config.yaml
norm: "layernorm"
optimizer: "muon"
muon_scale: "match_rms_adamw"
learning_rate: 0.0015
orthogonalizer: "newton_schulz_5"
epochs: 3.3
lr_schedule: "linear"
final_lr_fraction: 0.01
Rows from block 4, named by matrix and row number. Rows with one number belong to one neuron. Each number is 128 + 32 x the weight over the matrix's rms, rounded and kept within 0 to 255. All counts start at 0. Numbers have three digits each.
# u: gMLP up (value half) (model.blocks.4.mixer.u.weight, 512x256), inputs 86-128
# v: gMLP up (gate half) (model.blocks.4.mixer.v.weight, 512x256), inputs 86-128
# out: gMLP down (model.blocks.4.mixer.out.weight, 256x512, transposed), outputs 86-128
u.165:125137158115120128119123131092119111121131126123112139116114121159119122102118143130140129121131132150145122134154160116101119121
u.166:072157095092154065092114139146186083153134137089158233186135101143111113171170161141152120112081146207190072098158089096114094193
u.167:119140100097151193148131171138082106131054124101142121203089142161159153116201091124136112147157110145127168152158112175152143100
u.168:119123157115110122104142162138093148163071137047138118101177075073061129163153151096163166081139132181199166126141157114085069145
u.169:136130141164142117081108150137151049054126206192057172137099169080132121217072088212123212154130110131155180125119111105084113095
u.170:155235163149159150103141093129076147133178124070087076083132120071111142093067098158154104070184125128139185077095105102096036126
u.171:135131095150113126145125130121127121113116105161110148118155150115120131113125113108166134117143145135134144148148122161137122147
u.172:129100106153118087157115126146135174115070107092147132128134147118112132213064188117129114134124125107136135109130155112152143088
u.173:181028143153147090083072030158103094119082119137105151119156208131079047170149203190140085111097141122101128177082105177129194115
u.174:120167143059138111090092142021168112133125151161090121120151137051080175140181062096126115138202137040113105135129087074171096092
u.175:159133143177140180135155113108156196093045147145136095170113063095143111147146131126233146138114102071112165072211131104129060127
u.176:083134171115142090188114089124144095053206096108167153143151194119184064151176082132120166105102038087062173155136149173133065133
u.177:165139160107120187033156096158175120073132054187160075117083168158197206127180079167171125101104154053147089065134134168118108105
u.178:126118113104129144105114124150134129114136133120139142110124142131133125127143125122143130120141102142120126136127130123127146136
u.179:160124178077145072110188115139165122142138098069142139134161071153070179179124138106110149110131113135165125144134134149154150123
u.180:114159146104139124083131073158154134206047144101160075180162161163135084110155082096148082127098161108140117127116194134178164060
u.181:054133145110123116185122136116168115129074110073080165035093159091159188117138119108122179130155000152109110171171089111138127134
u.182:146113114101121142114138097107099116130142136106137105127165138133119104154112131141162085106127133130131127133166138130131114116
u.183:113133145139111129116091120111139135106116142137156098138129132122095104135138128129148118144136139115126145147122148132137121135
u.184:140139112169170142129146095118159066172147112051111114159072101091111057114057098132091132112132107108085121088080103156104130089
u.185:127120157156166083132188078133166139152224156155129125172137148093082147111148177087116041129066106169080188151103122126049152153
u.186:170153132116087133115146114194162179110144107178106139107091115136152100110157120160115156187166154190133135148073126088069157106
u.187:137125154093171151115144133175123118132112065073088128114120138099143070098147086117141129166141142120168116103115114106103120086
u.188:109145156121103143114080118116089137131142154122119128148113124142112137172151141123126153128130111126132150159092109108125113153
u.189:088139158184137171110076161145178089119101143101128177088127169135158089180058119149078195099145151145125120094138159093096155118
u.190:154123083190095114133110113166145083173049076151121153036157159127202095143098117193103155145047160157117158053119099072108060047
u.191:149159042095137113113143148109139082111154096138087168126158077069124084146128106096117089085131134154189080079150124138160099165
u.192:129186187078149131122107183074091155164101107187123074133108184160062153052130133114117147055115017131090128027172190176104130098
u.193:121114113125130124126100151066110139113123087076155115147141101160146109153131117142134156126154155121074118067125136128113122156
u.194:133157136100202079133201089140170083139202128171027093080070141134114181093127124107108118106193034137171096095125117077136073089
u.195:120063100077151028046137121122161145196117129090168106075090106174153066107148092111167120109106126131143156112076111056110145091
u.196:168158132106094114108141087138119136078154156143083162178185106137087149102141184145114182174173153148074135053026153214124180116
u.197:140114167113182119134041146154154083087154161166060108172099164090179128087162186111134137144100120184161100175180124132087031103
u.198:106139110175146146176139173095095111165026128107078142160158122138145155082126128172135143083125075124149117078126149141133147183
u.199:105122142164128116133141105133122115131132138156122111118131128120124134120118134149116138151145147134124130133138130137151117128
u.200:063151111125107142133141165177106142060103164107106158137149183103149114160223133084106127112124134192116122110178150134082081096
u.201:100146104144109109138147107182157146148094114161115163143144135104117127112083147085112140135139097155148127187117169102139105128
u.202:089116094104105154111131155140138108106125124115125144129126119126115115133124110084127138172141142122114157095127148151089121143
u.203:135069106095158116133158061127114088054071084101181164111138173148088185142173123132084132164163099104154087123147130202039134105
u.204:085088139087085232080102140143081146129125204182194108179133114137102117104142146113135154069137141211141107102150095165170167190
u.205:131129125142110122156123128112138134128128121128123125124132118126130131135139150114127125125134135123145110122132108126150130130
u.206:096163068142139198154148113154092144141150174139178141109129153114119173085039142136103126130105122107152152180085176115077095116
u.207:152162148158091086129117093137183128123132123125169147193166225037117142151116151200145096101201140121213064147110128128122112149
u.208:132123145150109123108104117156142184140113116169158108124080164097111117149125163091087101128134148147143102138187179145151145157
u.209:117151155114155126142141065121211153061094194087123176041130158112156103147118135112094042095123108136147111112130167123190165067
u.210:145101111126168143137154113118175111104139130144163055105136142085160130103111102113160095081129153124120093068115175125104173131
u.211:204129126113255107147066172061099065141100191113192131121100065208120091184088145128098145196122093089153114158071121116078096101
u.212:107164137156102150158129106101182145147138131093098130136139161147064138156089162137116125135171098131175069122175141122112126145
u.213:091122117078129109142061138112106071159128138163087119143116119123095161160176133141141105153125072154091117096143126118153150101
u.214:166066139095147138174123133128170141154146088161151166049127161136147144128080128075124133100141129101185120185125112124071106150
u.215:153133126128120108131122133136144138134147109120118132118120130126109129124149124127122122147158134126129106137138125118127135120
u.216:138098125101092200094092144124095191149167110138176117130139133181150093159137164074137138197156113156081179163097098159046029107
u.217:133121125122118129135117101121129121115136126124122137122139109130136126130116111140148134126129127131132130140123121133116115128
u.218:139161138158121128148157125149132156130158139145115128106103128121104137113145128135144138147121134134124115158115135136168174134
u.219:072127085156196181123112074140087088151130174114173174106049126158121178164123137150122105134138185091066150138148145106099116135
u.220:108132114135117127111152133145147085160093112071122156112104141119178084086121161143142110090177163145108116120089132101094159135
u.221:134080049133101106192178106125083073184113255174224145117177105091203169146098084039124111060238032112211065158066180198160127151
u.222:095119126102111068101119140144080100147113101138071158103104111122145111203127148119142109143155135106188157112111175102151150100
u.223:104155111107082063165162096156047118129137006155207158122094179149109081106135172190217119095167118119141183181084179113076091096
u.224:172131173123123127101057108151191173137092126103149123124052148148123099121125125122139155132134185097091106134109082112128146115
u.225:090097122094102086104140148086113109100124128168147120119077072137135135118153214137130101145158101146184118167146106161116149183
u.226:091126152154173028101138111051073130157189100111104143146114117102170103175161079095123069105122107032132151071095131154072112083
u.227:109134115148173147144113122072118095115149101080164097157191085118153133107160102080100116120102144152136086140080127155084117071
u.228:129094151193139077133188104131136165124058110123082070143117084164160160095189072136138138126096127082144158112146128104097096109
u.229:074199115100108171033074099172144182067083160171112081199115085111180152138134081095125097114075098123107105115167179165215106055
u.230:134075201147173159167093106187100066073088110183172126155088218108136198157052201136084095206139160091054049173065190160152137149
u.231:133101145199134130110087139136156178084164123156146061172145112125131124119119101128198143146121097151183123136136104082135130097
u.232:140124125112161128141131116142109132131128132130129155136114147137143137137137122142108109144114105150116132118120116151110135125
u.233:100159150102131101115094155114117097170146138113158141148120099115145146118148147122148113136123119135107157109122119133130099087
u.234:137140126154140123145142118145128161133147105144134139130114139151115124102095127130150133102108125146135135147148143108075128125
u.235:108131127159150025194176027198079197144163081105137148127045182012117096120120108144166182075161171057218136113140133083107170148
u.236:186126104110069149119193154100112104216124137130168120102110119094162124138074165124116084087171136169204109123145114126080128124
u.237:113142105139144133127137141122126127140137140106134129124137127129116122126138138110147148109164126125119129155128122136124136107
u.238:159138133142123108108138118114139144099155128123126115105129135115103131132128146123141101120124136140129141102128123118142156136
u.239:176148149054160061193127142133181130188185119112146076138165083255177128047113125096081149146100116161162093139135063117047103172
u.240:133133130131133140122140086136129154141132119156112131131107129137105122097121117144143131142132125134162163119124146124119122132
u.241:148150192159183132103164133132150044158145193121104182057056133073118181136096105077226102139098158137032243057144165093152170090
u.242:145148102083149125133144177165029135124212159137193072177131169070193130109106137071106175092157115134193104136049091146181079043
u.243:141129023117178180129140078163137054093161108181111108101097148165139114133109121148141136228070157131177119134144161163089167132
u.244:053139186122170098092104082127109129143119160147127153097133155165136123074093149126146171089153139172185155113164188123117118114
u.245:128143126098163129159136101120119070145100177130128217123132138139151151090136151115086131156141101193110121121154161131113128146
u.246:135144137136097138120127160098162145115137121107163140138143141109142130153140112141115125110099144124132132154152138162141170109
u.247:142107158111160149113198206247139125116099109104122097122099049099077134111089105118167155104099164144128103137052114110127111149
u.248:111096148073110103070152053164083167255159188144140112127139133093146105145102152144123124102126142208098103088136160099113164109
u.249:118125110141161137152129137117108139116094096108132119127136146153148137134116118120102112111134135118143138148148129118134152112
u.250:157127091068119136163100089086157139134155112045085126149125129161070110150069109143091082131109158117083115136120143139124152166
u.251:140124140099137151135105115134145098111128120161148119105122141173141154118110151117137104142125100154141161113139131140120122130
u.252:101113131104110128105137143137138133144133150125140133104116121155116100129145118115115147116087108133112140154090135150116107160
u.253:140127232091197108172158063127141197146145081157165100193067249169162098119237116186124057134165151194096146137092195067089146152
u.254:091097120111176113165099118077102083117191138140114195133114180121068139101161176074169137170099174080187199070227049145065170097
v.165:129126134138130120139136126096123114134132115128123118144129134131128129140155126136149124134135129136135144115124119137145115133
v.166:117123078058127081173103163146147112166116065141152214104114131166191167115076162068121161056110184086146105111131117148134117134
v.167:173180165172104098055085133174153136105125155105143141063199082096109087152189097101105098141127127102076146125106168152092177171
v.168:120172134047088160136140209091174142125144158142097067061093123130184225077061110156068128073145180080079161113135124040146121134
v.169:144190146085175156123107159081093209164120140183171104121081097110138134150132084210087162133095069080152139108127078148113152118
v.170:119127130073163174106097079155170091194121099042094048152130090207188090082143150123176148159099173156067162083074149169156130112
v.171:125120121136124134118154136128130159157137122139132118137118126125122123118134126153154129141110132150114130156145139143135116125
v.172:142147132112119107133142138072150165113159078119141113111129098145140145099125188097160118146147133093198118157098153149123112110
v.173:048098132097102160119070029122083100151158138142113162219168127132187144200139166063125160128101098180159078157140081187155069102
v.174:128103112072173073080132139179138085124181134183057176058056105187156154074151137120065020109069138114114149210085103111205100079
v.175:225089133163147136202118141135125126128155147142084212146070150116136141171156115091150125109099113101176148122158077112099129081
v.176:208231140154108121007114142122089081202156102084095120132137100139128109082139145055043178114099113106216108120209141140124193049
v.177:097184120134184131070107140122151095160099045093109140134097072031153082173143087191126157126083121175146135067126175174104094105
v.178:124111134136133136145134126126122126110126127127130120139131135138128148127134134128123110121132151129138118128128132123133134130
v.179:104090167125116144155140143137080114100175112105132115164166105121169158102117090127161147140162140094128171168090123132132114087
v.180:151123144107168166166054148129136167135103088155109147133165112142139143182160166085105155159091129161178126145133110136082104195
v.181:131090119098147119102152175137138213130104138138040137168115127105077183111145129174087065136107170053146134114134183124105077127
v.182:162125132129097125151109121114117109131131141135115122111152128140145115121140137150140142104136134136147136136139139118139136131
v.183:128120118134129135128136136124134140114114136139118108126122125147125132127146120132126126112125133132120124126125128109122124136
v.184:207124132154162070176115081180160070118141073160155129146220202155184114163192181192049178108103092146144179156117091110151121167
v.185:088036077027150097119124146150099088126113162110183163152142116117144166199084157107105104132165136165074129170145181169162153100
v.186:174126199137160109154083159203084155086135211133158096107129095137163090122086175161070142086128100146120131162153148089141140081
v.187:126135133193132144151129102130180141151167145152155156143190121158161132164172152153115141187071134124141103124149129097139084115
v.188:133131122115124128117143121124150132120128144145128117129115139153131096143127122142136119129117144161129128133128148112129131126
v.189:158130113118172086148077156142059133173165070109176160201047062161201118136117171130188133084171117161075116156224087152111060163
v.190:177239164147056124112183114099090158241139111122073106203086095143153174153180087057154154140125198065185099140182129094177121090
v.191:132096211157108180081137082103068112139114190178138120203141102142141174165080136148134132074130113087082138169088097198127148111
v.192:117178130093155161140127075123185115161144085163100122139107197126104129171095150092149126047195163086106179176174137118183162142
v.193:149124127115115091147117114129157122131101137118140126120119109149148095136122140141138139109114112119125119139126113117146146100
v.194:118000114091137143148085098110136106087076101145157110102210120127129194142134036191191202089105183201064138112111118149192112165
v.195:111104159079070094183111078106148133125105153059174042204101171168129074124166080110109157169114145101094192087111168110154124233
v.196:140164200056231098135114118208132098154232149188104116088165223106193099138131054128197118174133150123127163114081224170062088066
v.197:135106158112161101174104169075166138100095091109093093127068195120163191094158093088151149185136108106137121059077089110117100094
v.198:083084062124130131130099117112160104143143139135133173157149116152156153191108080135145130171144144109189066173122095095083157102
v.199:123140145141134121126131142132126160123124140126128127151118123131120132136135133132122122110153137119132116138142122106133129134
v.200:092142161061067146151132118109067117220113132079175103130096141089168139080123187167101103119162103174067143103196176148176082140
v.201:132123140121116127133133125131136126120109135124135143147112120132120141141130138132136122124120130139138123116118126139142111123
v.202:140112115139121109123124111123133143103113147123144105151146092130165148131105114138136117131145140100134118120131135114119109099
v.203:178134119121068117118095129127117109184169129121107133195124151193152126125144142093119222165137030154093078128041115205158114129
v.204:086181169166083049129127073146100184114069120159081047047184155142126077127120138110130222208119101116145191091149142122147106127
v.205:124121124137121126134130123133133133128114129143123119131126126126132134127142129140128129119131127129134118130121142123130139125
v.206:120113193166082122120125210206173167088053125121156167138105170132077107197124117108095095044055083144109122092089188077200144107
v.207:180110141097083123117187155109090099127165130060144134125157133190117133196088121088145190064150180135096116094098087138189120143
v.208:120159134141126165160122128147150132117145124115113089142146129129138135115135127131115127134149137093135116140138140111140101101
v.209:050146132146131094139099103113127182157160103199126070157099127109135181115104071180104184090132124123145139164125168130147142177
v.210:133094090171100111113137118130171083073164110119165098124103100129174141094120182162166130096041128131206151158138169086118234106
v.211:156167138160097091073176080091117174157072057072179147126187119122168117171176122192091115091155118153107106171137227132138087173
v.212:146151170108147068112108140126141139132128142134151120150121169120114130126068122116147130162122140117077122124120121112130137120
v.213:111096093099159151091064132164080111090129153101098109095052166118155104150117145163213142162118127152113180092140108119118161091
v.214:164087179070148184141117118084050133048081126156133080208088181119109146114107155099134179084088088167122169136123119147202161181
v.215:134130110118134142142125152112131125132114130107120132133134113129143139128131135143146127114131143112124132126114134128131143135
v.216:132173191056136110151151155161143156147021143187118213075100159085162178134131156153107080137154215089133121112183158085168149151
v.217:122123125135126141134135138117129129132114119128129116130119134125135127133138125128128115113140135130124135135122139124130131125
v.218:138112126132120141129131131131126134127125120134144124151120136140120134142142110126131137126136141129129133128133142127125138114
v.219:111221126137153220089172096167077132169103117026146190063115077170104127085118109196132092092135165105181219160161160069068024087
v.220:172087147095113125145149147088119175144136116111140119134129116149128125165159138131092156138119118111099149095155102104139075133
v.221:162192157035155182052156105086111138167082045113073155077091102203158142117150120074111098151139190169088142168129152093188131097
v.222:122118074135237088084122134152110133134166132124125147069085072106134149163148131111124139153162113071140149159092104102144137126
v.223:151210139195150107120058092090079076183128160148009054125106168086101188171085145109203109090136159130062100143086110138102111130
v.224:139131145155113123098129142145129143147124159114137115116148141112076158107148113124117122179124168151118117140116132107117122168
v.225:094192132152047096113070123155103166067075086102144129105129064182170114091048147139128172152164098185178108088116137121125121090
v.226:151195100100088138153171100123134171090098151123100149124192086102140166157182099214061110132157116102156066136097129109193114102
v.227:114137133090146105080092119163091135195155145152118094080103162114104189154148124095126125110130134129108114158132036180125164150
v.228:156109130155093139145128146066146130137093129109181144140039144103152117128162134114213117130101132079152172160167089142185171148
v.229:048107112056104118082128103127155093166109106103088094120161143039130109129118178118151149137048147145118200123141116191177138100
v.230:089022083118127121120140114117129162152225094098103118151102115177106066055117172000113192111186172104180052169076125086117139145
v.231:075142220166185224089021089166131146158183113116108117073134139135092055165122161128125178155110149089115103147067184150177129160
v.232:127132129141124137131132133129139130131132124133126105129120137123131127130149129128132134119125139122124126117130121118139143119
v.233:132127107138129110145155112126141132102100151118131123162124145121137103127131112132087139128129135122091134144137122141124130096
v.234:142137141151130108159170129120101147140115125139158109122119162136103141139138115148127124116122123138121136130150104126128106137
v.235:118136142119092157115136138121075137181033122203122154177175057185105114060162195051122149045176053069111123171203095129154100158
v.236:149099159141160111141150136069138154201199105097105138124106130097168125167105164084094107113128099081068183152137075124109112101
v.237:125124124136123136136140138116122141125123129117135112131134128123132129130136128136130127114143132133131132131127142120132134136
v.238:148122119141132127129137127119137137134126119139142117140122129125133144128135127135118125118121135143126141130131128129115127145
v.239:058185073132135180076110094138128142122140092129070195076077189210012098123077106127160180182194073126084112137125218134099158118
v.240:134128130128129138124128144119128135133128125135127110130127123127124128139129124124122115118129122127123123131125128125138129135
v.241:185157129094059094179198093119094106077043157137162038089210096153045091079157130126123080104156096160152169082116083115160154155
v.242:128108082132111121157092040143161089113206162108149181071228139156150114127107159140151095130075099158128104108102149123145137159
v.243:149102095133147094105167093136106155137106100113190122209064115083137197135153135158150133151165131136106217113064091166089083110
v.244:077119185127144129094113131085218136163159137129108115129178108114168051139107179146111149114038093097136097089132129108136096069
v.245:137115060168149146067156129089104123112140142102113169084123110137149147121126128129145152121122137123092115066053087099165105136
v.246:108132128126139120141112145135162150113127133137141105112101113100136107122143101137092083163131134132099128114108109112108157143
v.247:109065131116000048095110172173110140061128151167113144156174172229071151176082123157117178161152161087143120173090055100088177150
v.248:145164185194168078143134255132121099185170122074177143127075080187126124092141184116120143206053088119100161119149089134120117069
v.249:128134131148114130124134126150142130134127132131134122141115124129119125138131122128105117110130143140129126123119113135128122137
v.250:074155149171129162079101165138137163104140132151122121142164104109074127117144133138146138108149101136160110136182105083163089104
v.251:136119115140123133140149126110144159129137118123119121127117134123123140115123127129128112128150125140134125118134121135120124120
v.252:138123142133125140145153139115145124110125143109136118106137116137129116132119139137138117124136124132139121144132134124124151113
v.253:073076094155165102171144110141138085164182138154086150135052052171209163190059128132079079103117078213101052077104062172220221153
v.254:149181088078187171142099173164244108111080191135189147124127106186155100126176086097146154158174125154112132233127144164153115080
out.165:147132126111129125109127101137136124139144149126138155139141150102123141146147112137107118134128144099101138120109115127160107112
out.166:102043095252102130137151128120095165136131154115098105113173139097131142113072195193162075092100086099159062079130160128152132141
out.167:147201112189062125108176074077134117149124125163202134122179044123159128133181144134093186130073143115143117077169162053126150153
out.168:086174050122162141166203081065214168143151149111135127090073202146140104061049133104173094195127113167092113199059105139146128127
out.169:163129064123163102037139074178146125149105123112054160052138104037135163120123107044112156135105202057135129127142169139124129125
out.170:136092099071116218094167086105166255200117093088111176074091107178187185119138082174117181122113144072110169165125158171163097111
out.171:129127186080125099126141117108130160120132161110116074144085110138132100124107124153124127120126102123123096108119161104108160123
out.172:167123161118101100114137199129176113133134124117093113092089082109176107123136085161135126102131135129149143164158128105147121130
out.173:136167184106166146137133113130053086152134156083176112161105162095080088097171150194081111075119125154085045186163166111113109197
out.174:110000078072046111253129117143241094048200196175123182140102160099046094141129119150115077076145114098155162112154030113165111090
out.175:104154198106131128120121105182195136145153161144167178124144099158145094118140144124079100131071064161168167130080199163072175057
out.176:131156051152134121155228149138089199121079076123145158114104103094064173198058140096144124137133153105191119116186066108110085077
out.177:152015107112056148090093102077095186181109115115180175121138125170129104132178089092145154126199099122183112120161196108191131217
out.178:114136111141142120153129121145108137134127125128123119130144139128122141121132142138136114140109142137139139124119121141116136117
out.179:088135129097160130138137112137134136121129173128155127135097146104135102115103137157149118112155165155109095151115102131110103095
out.180:141138138153095129119143046109122146113172097037109135101158148133140111107129152129046138141111137145088089117151119152114107165
out.181:134057188068163057187119150134142134131085124150127110116132108148127048062166124050119154074130166153081143104150201174158036158
out.182:117104175159126110112128122168126179130115148135139124115135104138139135132144145122106149148121140099119137119117153139107149128
out.183:139145126123142139132140118157138116131148125123111131133124134142140146106127116116107149120141126141135110130129127124117143128
out.184:103126136124146135153156134109162174166144092121121152095165139150158149117202183137129121170111185083129152114199133134163162148
out.185:123170118135116123085091204144176117116126123150118142136121117084098124136161168082091128116188106099090115095132138124156204100
out.186:053122079126175102183119082172095105061138129137126144134081136117108128154080152122120136137150116136131153144187098104104183109
out.187:139148092173145137143122084105134146152129131151158160136154112122118147103127192135064109122150110133159129152173100129177136138
out.188:152132164144151104131136116123166139115110104137097126114160137146128108090113131136130119154150133136123097113134118123103123103
out.189:172108133146143133097078155098103158129128189152107107142172087113197178049181119134167136070109132032105096095149151139201141029
out.190:124109135157182243094114113099214193053144055101067195100167116205119099171104089116126126173097191194110154083146186185161140181
out.191:187034095140098152141146107154116163124106157128128133219107133192178142158158072111117147125090166128100115152194090158152163156
out.192:081107116121127116118132111176167143157106100006138184148076107092198126141142116164158183141130093074108104155188168102204131147
out.193:114158134122146110125150140138126112123121134151124148099129140126121148098116159097152095144121111162181136168125139147123116098
out.194:099124110161147086157091215150139202132149080158054097082067158147081074143120143030165186159080091122103168219158173245094168130
out.195:114052148123098107113163063113140128118177085127200093164104154160226033067176093137166133069134162140073206094188066155155119139
out.196:104222133219092196153083175112161150168128067096154096151173156166100177129110071094085187123178147147115042095246142093117095169
out.197:103134146149100116091107120139147105182137113161084142124126128153182064115161079129129108217124174075100175139126059169121132137
out.198:143150163096115130098104125163127197074150124109128099091084093116146121120142100123116107130137122101130092141064140159085050114
out.199:129127114099133131128131136124141140115118117124123120136126117131135114127126131139114123123106104125127128104137120109115140126
out.200:126177164077094109185167115068127090189091085110120111172150138136086121155124092155216070057080107093122138109186118112054174187
out.201:143126131125123138155124140112089117107145137123115129129130130146125111147125110159126145138147138104095110112167119139123148131
out.202:139132109131120120139126122120109102145117109175123138123115107163109158099148158152154085122102145134143131138142132118157132130
out.203:150144153149164122133160112163079139079171121096154057100184157191081158140127165155176186131163083120108132184116120115147108120
out.204:083064116187056062148153072231160124111108232073095144089063137120093129171099211115160181185171056149185170098048147167030164146
out.205:129128139101116126124129139122125147122115138131141127144130136129120139118126130140132116132134129147123113141116124135122124135
out.206:148097122149126057131121101126187106105113094121081061136156097142130122172172160172181079107159119111110112100118091123143161163
out.207:128157095092188126170170152131166180190123162136095130117081127162196121107106200112200096139158148026128173163109102119116061087
out.208:116120114131141120105112130147140132118131118135124146161113104154120112083155142160171123065098093117146167150109140131137126131
out.209:056095126131138144125072110161104141166106113162147092152106148066138188156077089169111136170168125086161136166137071211120126116
out.210:106198157100160163161131115079136132067169197104171119082147106215094143182165185162190155144138091187139192159148142123133152095
out.211:127163130131156158043132026088141169080150115115096190090201206137077104188116128024095089152128106141128103085153190132177135082
out.212:168103155120162127122132137117065139135145121116142115126102073101122097113136099133160147113047158118109134133094149160130129091
out.213:178200077172072135088111083159124173155175127126162123125133167131143138174119117162088176099117144099192154138176127158068129146
out.214:117171126134084215090088202057080138099055114061111119099076125128106125106071072192127126174145166167110170037182129132113129133
out.215:117116139117140130144131114133116125115137148126128132136118141115121131136103126129141139125101117112135144118110130134146102129
out.216:122112131144172079108117136130158035151133157077117084167135113101123109045194111152207056070149077151101229135142161185199155075
out.217:114128133128135130129129160125113126136118139131137113130118134127136138125121136115116115133131137127128117122132126121140127125
out.218:151118129116131133126096117119118134107116107113147135145132130132154118138131127155133112125138119107138131134155121102107121105
out.219:108073122126000148066158253120138121154024162096133126123125118115079103130190092143124076191136166140123131124172129117124107142
out.220:122155115133140118111081123132113135134122100104161115122142121134107163103074144116126125121099102135146125120165106139154068117
out.221:175151072122171135160195067146159131119132094144096088126108115091128124144089174167109096075146177139148175096168135134197140147
out.222:138115094116131080094179142145116192116158119151131159126140113102093141147127157132098164111115147102119181149126110136183182193
out.223:124162053154045178135152038100212124163093240086047131168130203140177176134174088143119137088061147133123139053159117160162180159
out.224:115144151104121125090116136097116119138128122146137124129179151113122131151105110093143127101113125147155116124098135141125136107
out.225:133140156144147149152173088163067113101044140123165117173106130141202095168129165098150150167110148139125184089148088146148124135
out.226:159199153129158141152060081152040166080074074072126139166141098062085101141111146189198079187067095125115174197136165127078162103
out.227:113098091084132120099105102141179163158117170142136152134097110071131156128117115100117111121082107126152122148172158088113114166
out.228:195149124116122127171159110168149122163176139080198118107132120129159085073052142133157086211152094149115128171067085116129088062
out.229:181103153092178087188142076085201162196189133152174189155099158128044077120118139131118086141038154185170120140117114162123146189
out.230:117088087059135122173232107136114161144193115093044132118142094092115137132216114137107190063200119113202109136107136101088082100
out.231:187176105092077119124185122198052065147140164069112137092173112168155150101136152105040189112161128145077120126139116143085141112
out.232:123139132136126124121124132119135113123139132127125109122136107120130128127114141132144151112148139102136118138135127105147124126
out.233:106112105145111133149135123142141166109137103112115102130155148136130109111140159145129135116152140124135157164119137130119148137
out.234:140112133124122117093125162133134132129110141101112107125149116104131134159097130155097121147162127085105104094113116119147125112
out.235:142174167227222098188114109137173144029131040100127040117083076147163104093112123094163151143143145049153101108158166095155119142
out.236:059074101126176141129080162139140084129170177124112203094205089171149091199152133154138124121103122104113170148095130134141122110
out.237:126143129119128117135134104124117124103118111154114133128129124122111118126130124136122127138108119138124119113107135128137119118
out.238:126135131124139134152131142143131125145115126133130129131139120132122116149138119128117137136126127113110129135114118118117098097
out.239:163102088203135223136150116131053082169084181193142129050053103066171148153109165131116202061110120173189096150158127125157183088
out.240:122119145132122132120130152127116108117138136108130138127130135107131126139121114119126135121141116116119120119140127133132142134
out.241:156115149180099171181134127077047042046098132203135184127118154122133098155135199181151072129207128199067112191167122149173110166
out.242:165069140234144101184056150133148133066178121165062068101077141113202068162113098124147071160118116121086110142203166111124153117
out.243:187147147104159112105163111121156170175152126101126127161197159126083160119169120110130125084156134137121136130104081116111134057
out.244:169132129173122134167121137070112100166161139154142133084070110051137206192103133172078080118139135102113113123104125114144074126
out.245:121109172089152156132129153105173068119139138109143138174137092086081113143197116108155087128137131094149169140114160102076098108
out.246:099171127127165098124142122119115116146132118169130130134140098109126140129125125145157132124139112120107140131078124115140130127
out.247:162155130090110146092139165121140114091069159131146080099191141106134114139207153078072134055192130134103069113157086145133219164
out.248:070188150124076031133078209158083037183075091105088169181202091142173149057074115171121157100077066115175124138116116109056114093
out.249:140128141090103119114139125110146122119128140141116124123124109098138113109135132144151138125137122117128099106110138130113119137
out.250:112113160158182139095151111134071130147164120140177087138138105108147126137173117153159198145165107130180119120102136137146166118
out.251:135130140155130134118128106146129128143121121110105110134139100107125108128140141141128147143143114113132121124120119127095135144
out.252:149114139141131154183126128110122115115124104133134120148122100120129110117139144122143141121119141154149127111146113106152130112
out.253:083086130135154142045092241126168159166136227151166084169173036081183196121178125092114156134197116143124204026127151146255090174
out.254:103104082109132085170071175088143183122133150123090177051131107039133152196145147137000114130135073134188094093239072072146075104